config = dict(
    encoder_arch='coatnet',
    horizontal_flip=False,
    encoder_head_dim=16,
    encoder_fused_qkv=True,
    encoder_qk_norm=False,
    encoder_num_experts=4,
    encoder_depths=[5, 5],
    steps=13700,
    batch_size=64,
    warmup_steps=270,
    weight_decay=0.02,
)
Rows from block 0 of the decoder, named by matrix and row number. Rows with one number belong to one channel. Each number is 500 + 50 x the weight over its row's rms, rounded and kept within 0 to 999. All counts start at 0. Numbers have three digits each. After the name is the row's rms in percent of the matrix's.
# convs0: first 3x3 conv (decoder.mid.0.convs.0.weight, 256x256x3x3), inputs 72-95, a 3x3 kernel for each
# convs1: second 3x3 conv (decoder.mid.0.convs.1.weight, 256x256x3x3, transposed), outputs 72-95, a 3x3 kernel for each
convs0.232 101:545463528583493446591471529502533387481499431418435489537512539629498460530483472422450495410492517468570430476604480431536484506436465458467468467511558456481492391479509544529492531524442507488468511518488563468463518532462500570588493463547383461561516484606542557511451437549425524464401508505537502459483488454464483532454466494422484410506440422453520490416490427491588533477642509535585564512495506513550431539480515537499482533545470445470420525518481515513428595548511561547542643525486540511379480440424513440517521456520504519530489558483480481507514570458558490507503457571513506524393558488514517475461395439415581455461492540539520527
convs0.233 101:423461511517569539496538475468531478529473548570491484481574411503468435537494474528514467552514603425516425494453512392429414505563572459488490465487421407384471491560548525612564518524503420433516449476556437460595506470487484499556478542512488559564470546541499355436489462507504506490601539493452529549570481433518526569516555505489423536500534533481504430547545553533483597481452462484464446472544505466399473491526624453567581481470458431476509490573490513534545471566514495499458548561550574522465438529525443465460508477539489542492387527506451514594506515438429526481426489518445496453567514510516538489439463483414492505434540542498535535
convs0.234 104:512518512493519411522478470476427483394494618575520536598536542518517605427562532577490574544526450559571523557373524556547477428613469534512495519471514522538582455541584472472562525512555509626464561542549538552566452520501513532510485460518417389464528541490493364547432499510482445532480516501480435451486492483424452500499451519496467597499555521411625505507496525474525518521463416502505577401540542455466514532529462489519471522415466445461485438550454476407459474428393415477398460454510456499463474514502530580462576456454517403483556525440506476539561553450500390509489518565417442512469457510460423479390500502486486460505463503580555552
convs0.235 102:531444479529530581546534476502462522482502544528466419427461474447523497568472475550511572534482642468500388577480500564496550484586497484423568424560493396582606677586485419445542410521483504508474443449548433552510511502523524501426457481443532423503442502423433464505494520564546434507491482569509463489478431501592552580501522490477491492491533495501488473385485493452561494434564460474513396500585469471505539438495509437519418443473514437480540541550517490450535427513473570609543458532531484559445540497555470483482456561589563508417587390459379548775462441507453527540509526519457533387477401412524504473485565540468455423517551515504497557
convs0.236 094:525467488553494531510519513461519473458542513496451496497534554502524485434480506387491479485563536475501464496443516501633485498497499528548523411533534447499544474516493469459598452485517486485486494484489467415539516523528434429436388416514513467514554499463495484527487425509536485417471465550439465522506528505585488492605513484586524468415510457485513499494501484562529480529439414700493554441481619571522582535435510502579591560616529543501540494538483560549483534429435474478536586494592535483581524450533515558512446474500523460484524498484485496563465569456444504470399570494555579457474376459615576534456486485443441551442542506425552440
convs0.237 103:442471511557454476501469491497524549441440512515633444464474469499532508429536436517507518451414464533501519533464510573612431423390448472504541441475425602553501541584462549505327492490568504543575438507543524499514502418486474457476463484468431378518570491356360435590531473586546435429481477583545557594550439502487456520570487452479540522547470448470534456536542550481506555393498470601528527533530484366454577511479438506456426451492515446464481512502455464500513453463424492499499472499445526511433437443606462555567399495551453508460480509503486425475495542479438535533448476506584501447546491435379452455375491549408495477447499529591498477
convs0.238 099:479502521523468481505530483447511547477594507512484571502511507473471514540481510468416468473517491553513415534521495478508530442570371449484587477523440486462465556482489477416570613446433537475595499527587539552569508492531498525581476523602392462472435542525523491499478444464585471515593470435518507506468391506544582620471469545449458525488450572447458505586584488629516558392487421560482539599566460440431464605524440520482508568568592430488493463455476479517549563495543506507512468501466486489482488513561481488478510558441498540577444488516436495505548450442448533528500532510480505490527423538441444546424613505452547536536513446434402412
convs0.239 100:413403566359413515453490501548494477467530583409561624467433600539538431557480458535466465461506556536448489470534424545475497537459480442390491408495445446568516449414502475542489467537537459531503570519505527551517502502517490517496521460569561449477576498518493552482449491525430476473407481403591546593538404444597400518455559625555497421479465505461529403452480440360510516523572462520503454418469474475499500458521469546454446577518495502453522423477525477601510479511556455479537478485517400471502612475479492503528548556440561426493462536540467432393458529492571493508561459503491461499408448527479464485446467475410566520474414514463539481
convs0.240 103:465550495497489515473487381452463508478405511478530544532469555471559554467445442673474457524469406444457529543481535466555534549544593510527486532546453461465514440455479622504474529431541546532501452508432482438359364532563532471482416441475508516437486423464486525567563511613562529540446475516451433440493490438564437477513485479531521583430526512495516573585548540423508447437507571481510519528479508449528506469517464502434476478469482389459560520515466488564583497554527529542501484505502389512563455430479461470461459515517497555470554502530611587533629517483456508431491446522408502584449463444478505389547462523515471490456497459486553500
convs0.241 098:561600527545529521580468571426492483481471506521515580544454498436462430469571601374361492411498542438494514504522449403493624680490452492451517570534538571487532536501422414485407487484530478511492450513486429460507496528495455509555491464409558459448583509426598505425552515507488515583523462476462573542472404531565615489498442528455460535464480428485576468519495495536594549548562565472517476498526433581552521487491522467410457470441472562486562533532525479466462495444492606562608454490511451435453446416472502557548493530527484535486448512403594625536483411470515463484515516482481442504417486405494539502573615476429512535416609540469571556
convs0.242 098:422389522475523428456511450615506537530478398549485403476381504482390502597571556477452527303467516495566341517545496500598517534557499575463469452542455460491472492609513502453542412505497467463442550484515500442532451549480501529471524544576528555544567545457478596525461423483486492572431456481462440408571458520459515573478510500499444399606538520546489511570444558483573638449469447547504526483442539458463439529562472449486430533482578525391418509512546475516492468462493530463496471612455440499523429553486538502484524498506436527558485554575427505499475541532444456542488614443430447516449451468451421496435410412392392413561547523531451504
convs0.243 098:478533458581558456475533505428484515451494537518495533513483480455513524528422445476476522559480415506537461496580540504423540499481581466431463655499528497531516594511598487569433538644516455505517465464492551558487582577579455497480500564501441517567534547542484550632519459515492473507461521478483537561550461421467452437466496613445477570518542516467545492574536501457442398561471404498482517483563572455452449485474497498525465518583524460562547488506423521559567521558549548580501583530524522574479452461463511455503547503524504469517517555509467531563500452449471473453597544534405362446527546580464579562366503512453395403413438546503515450
convs0.244 101:454535450561523580546543547474548470414504486434565461472455491495520575512499505531496408511527455474528607515466517458451493454470535503527479396459459447589430447482610418510522427480493482582467462556455520470509430453524484506465464510505566527449442605539531610498544439491482410518430405480449461509554533527519499543443406431529519536434427471583533543483518645528431520452412452569548460559452500502435529535421451435542565474569504530462515469438470431494448485506457483503555352446530556494448493445516511535427506508464494558499425456567523529535342451490458518439490514515527490432366588490474567455550426534431523507368477515483440499
convs0.245 102:462466662504478543590551494392501503494537436481488492423494431488462429416484465462562421473438408492546445508515564422562422428598565496565475491504519516554466507520553483537502427506557485379443445497564483576533383586432464482518491446549604561547481478540466509499500442507471484473489470503481480526447466588429519571519528446530474399458442522540410405510513546546522415548512485410511523435464428455541498429505533607481500558502514494520471502485530536471500500473501534464482506568501442516545509482559514555454521495502444602559490587552476424459481554462512509446545485515476431442457584555471513449468525504487570549460477511526568430
convs0.246 097:611616538548548425526550494403448432427514485503455431427447473473482508570468472447438474517559553545504452531427419497471588531576556482510572479475470595541483527533448385461452518504570451582481598511556438515473487516517493509545490507543503573461509545481501468475584508551493552487492533702485436532474494496417492504453412482494476453452443491440532568479528610498406441522521396510501385578586497487582435408425509573502622524462563476464545410516608518558546465472479512479531514482542555494422478499483533400534544532467485519481453515481573425465446481406498540540508554489461455431468424444532557581345462479470450494524516401452443530
convs1.232 098:514593578536534625547581491489494502556587516471495414459461582483565552508552460463522537510508472506481441508524536413528452463506465514454529515548396541557471519494431508498547626526588521532486487446488478489487502491475516503477496543521475491435514446508454562524489509474569528497512540531510526435538497446556501450597592554560512545499462549558451469471487452512502515437630410389528491436499529458526489482477580474472453496549499539471548487594469490535439550558515537594479470455462430453555416521531545491554506466552514562446547563560492446511460428558435488477490515518526495515430504488376430461502582542483635468401512528517459507
convs1.233 094:513453476543438469497528506461525501446394378478386513400460452484555479545486451480489456478496454431479516493501529520566569543498496463458497447466515494458494481486468397406486420454437473491491454521488469481512412488461429487545435485506581599528451474482518527605494594475535490474510592479482526478532574467463565506555522478537568506543548533510544519511504488476460558520521460508498466447406399506584478501492416550499560488491503418458462521486492538535538534464506474436523484456493573489522539559563436456449489563503510520442563494477495524499471487500435545447533495415499521489501491489494475471560589510517378477503454456486481492
convs1.234 099:479517502484446498547482464459441410540534578585463467491531507404508524494494478441445486437529489448477547559417527488516481450568565560530570493510459606494462490491493509546449533652508453457476438532521558428483469493502527486552540498525455504479508466425628538617482523480437555459541609601528541481552474493493474543527569513527550458501573565468451545523539530567478526524528480523533525502415444537520557550523532506492488462490426516544486514463546440478544409497481513473556514449448513446530554401466481525469534509499482490530473396445507459398446458407542466603499473631519497505533482488481446457415523499435509431497507535525585491
convs1.235 100:489557563477517477438496528460469509450482460456491422555459450532486387475523539524444446428515435442471494461448461515508494513531497504474468431472425543485483505510539546453514452501362510471512498485509573534396419503439543391412506442481456522567445528513525522457449520449529532426554465455461558616572550529479425488489499399496467393451511488490474460553483462482479561548521485472383395480431495499471431456465463591606483470496537610485621529515465507424517478467369464478398490490390490522532496622513522519505502582509518478513537492589454513431553520506513548543557500554508514562436458480556585503527453414495555546477506455410460512
convs1.236 086:518492485495562507488544495526435551529498552529592510510500472443520541426579472575538544537448417556480450527479446479549488456472544511590476446464453512465541544500585495508524546444561521507457581524473470543517473566500477465540498445541487471503476533454488503430513527478492514466543621517562536486568449556531521556466517440496426517564588521571538449460565487509433463512495508610492516544415571487461492465485474506520589466465416462484500593568525457349453469489523361511554658543517513470499427436506500456519469496478519428508499453474440545552522513572567524464515485475510526419511462536526457539465463474452452488598505514541560463
convs1.237 108:454449493423398513546476504508533511552574542512529481475492480455386477542594567466517548454474486469471473546469436544518450529536565475481476463427444506435513588544499651503613452505485535512486544594544576506489514547478498480551573488448418512587514481583594669629466556552490459445467529488466490535499468476527474445520457472512568471569564518508451442480439457541544507460419466456436405518525510538598555611587545453514539462498550470478481444525446512474457433459449514443518455427490491468458445466440501596519520548646358397469511481461493532437475447494497548461572498546467410473542581506491516496527538612516476543522499548446519509
convs1.238 098:528483479463538456526538535435511495499404404423529549443591465502411488435387474476477427497439439511511473607502463509510468502604406510496549601536642571507541437530572543531509508505535526503522487468566593449501530577516473502518579467504499552501437569487520417383534463579434491442517466468465471554446467478477462454508467506561504438502564556527479514509440442489449416486392449506487545499501535469512585526462384523516476417511531489624570512476485438504485463487579494561520526515627525490461549528514460410423501496426536485471507537501444510497561463497417510559437514513452511534484477465498510529414489451486488485529571470523432438
convs1.239 097:539533486427488446355510493560568505476550462536579409464552555509411478452432503440471504550469525491499458482524469477469505570473397511473487423444477437502471536507534434467446580555457554476507550493598491533516522513484580539528551489443603528521546449562551600592489580550440601530537524478608533413431523446501487486615576503540499567510413516564653537546520403460467467502495521525504455491495473521536546491543451465463469524550491538580533457498492582568501335496488473509585528498491500467411421417422576492508573451524507511408558509544545545555498379560541582447504505462545543468465472471496568537504580562559421390563546486517432471
convs1.240 103:599521433482530531546542493446494498416506525519447476549523480539523462473467540476510511554466543605539421475466493455521455535474443512538552478477515629501469482543583395508494469530440536494502520438602510509546501519576498491483466489512366534525459525496531518493466536453422609410493479463455559481558539567458458600536583529540476419473513553551485524536620447512541462531476477474479488550543501540521445437488444565459496487596548516532547507435504543500635609589570534596648503536581500496553576520456493505454457491462581518457538509471470579543466473513471512494539482399594490597521461491554449511465548453540488547565497460557474393
convs1.241 097:521637483539485497489526519539483578465433471538628587446536592405482579478389547480533517431510515502506606488481521460511512502405409558466508569464495468448495613427496517542497554472488491494528482438508455471462458488514504459460505501500558488586536463495452447400537505469525440466472567493567524493546504480478412436551525515502539486557570507426540517541596506513553464568528482542553441486458482576521517504457468512520503477526473566550451543536584524547526524514525510483576360440539491395553443491527380440430522472475509429496559490573452436405555532530594434504569540573526472438488449480442516400440444426516443486507469384478519457
convs1.242 101:517456460438458507472507552528534462464482491481408607503532447506390550445515442501540544526530561582534549464538450477478501477431538521530540396501461517478482491456434441432503519442460407484464413488523437487492364440417314513489461547475565499511563570440517430476527508586452471479559490529484511421532532445501514597498418537454528517563503439516536459538466565490528524513464482598606514536514527526476500409417467520526488416468499438563466511500464481506568519480471515474504460476546471509543463458543467501498478507448538476520578545560628524514498521465511392542562541604536571524500554517512605540554457470588569571530526523481442496
convs1.243 096:541466451467526414547451391577516552553485568567576435514494558454559534462441428633569496580476483447485476373457461589499510491539477471417430434499424476529504493371408507566581594477459382397535404514407491502574451503538476515524519420447535547574501559465430527480532512520448562589411476546579475515466577526479518609461508515498509542454516544501413415499448538482432449519572524572563476553553388524499480519461407463489451567549609587497490400395394557578529511509437545511556531511539467503543504534544459478535503475511580544537542549504465433495499561507582533515520517598543478461476516479458424464385463509433498446461518537548425458
convs1.244 098:499484554494428490511478462468522529487506482483576490538536531490478453493410497422487488500504514561523452561488449462466477459508608553529548531566548425552435477475586488508423514493415538407468527435435487468421459506565548476494531487503531515524524502525480460552490531509513458442537497457519474570608598501418495460421469472510537527553478462525490482557465540471469491502488486546570453479472475551478476497424481518516525481410520496436438464431458469436534582578517527497575538509523451504504424490593540477500539547603420448488544468452487548567494448537478528512515588517507634504544482402555493505496436478421556489446512556564449536
convs1.245 101:518521467471440535467558548492483575490487536483538579438465530512592451484462503386477476524524417460559437438576551342416468481450497465471593479630443533543512587436549468497594535496499494492530543468500482534455510557474510511417528406521430527452525410542527525581548520493432513504500521535508504540496511546417467486478487476447519511541528431575530502615553555526531502442546499438486497435399423482451450498464544487579510521575505493553458472441583498544538453450638575576609403469525464504461488442523481439384430526459525544434558586531448531545520523491444524491480492486433446508449436447543515540509538538459458532459581484488440502
convs1.246 099:407548487508481453534489501497475519496477503519611593487531503568496486527567520467544473505555527485595488510540480481612559473511514597398506459429473456423502466525501504510568477516508480465482546532477459573490449495475557460516453476540408302420517523451489430497450514546506428390521575455634525566575513538566551527430423486537506451468550474566498494527586531441493508493590526482400434461629581434496470473526424499554507462505640485427555568443481463587538532526503563610521518449514498451531438581518481480451543515550508451497607498609540456432535553485474474426540573426458523508503552613512646584424463439599603599499470500467463507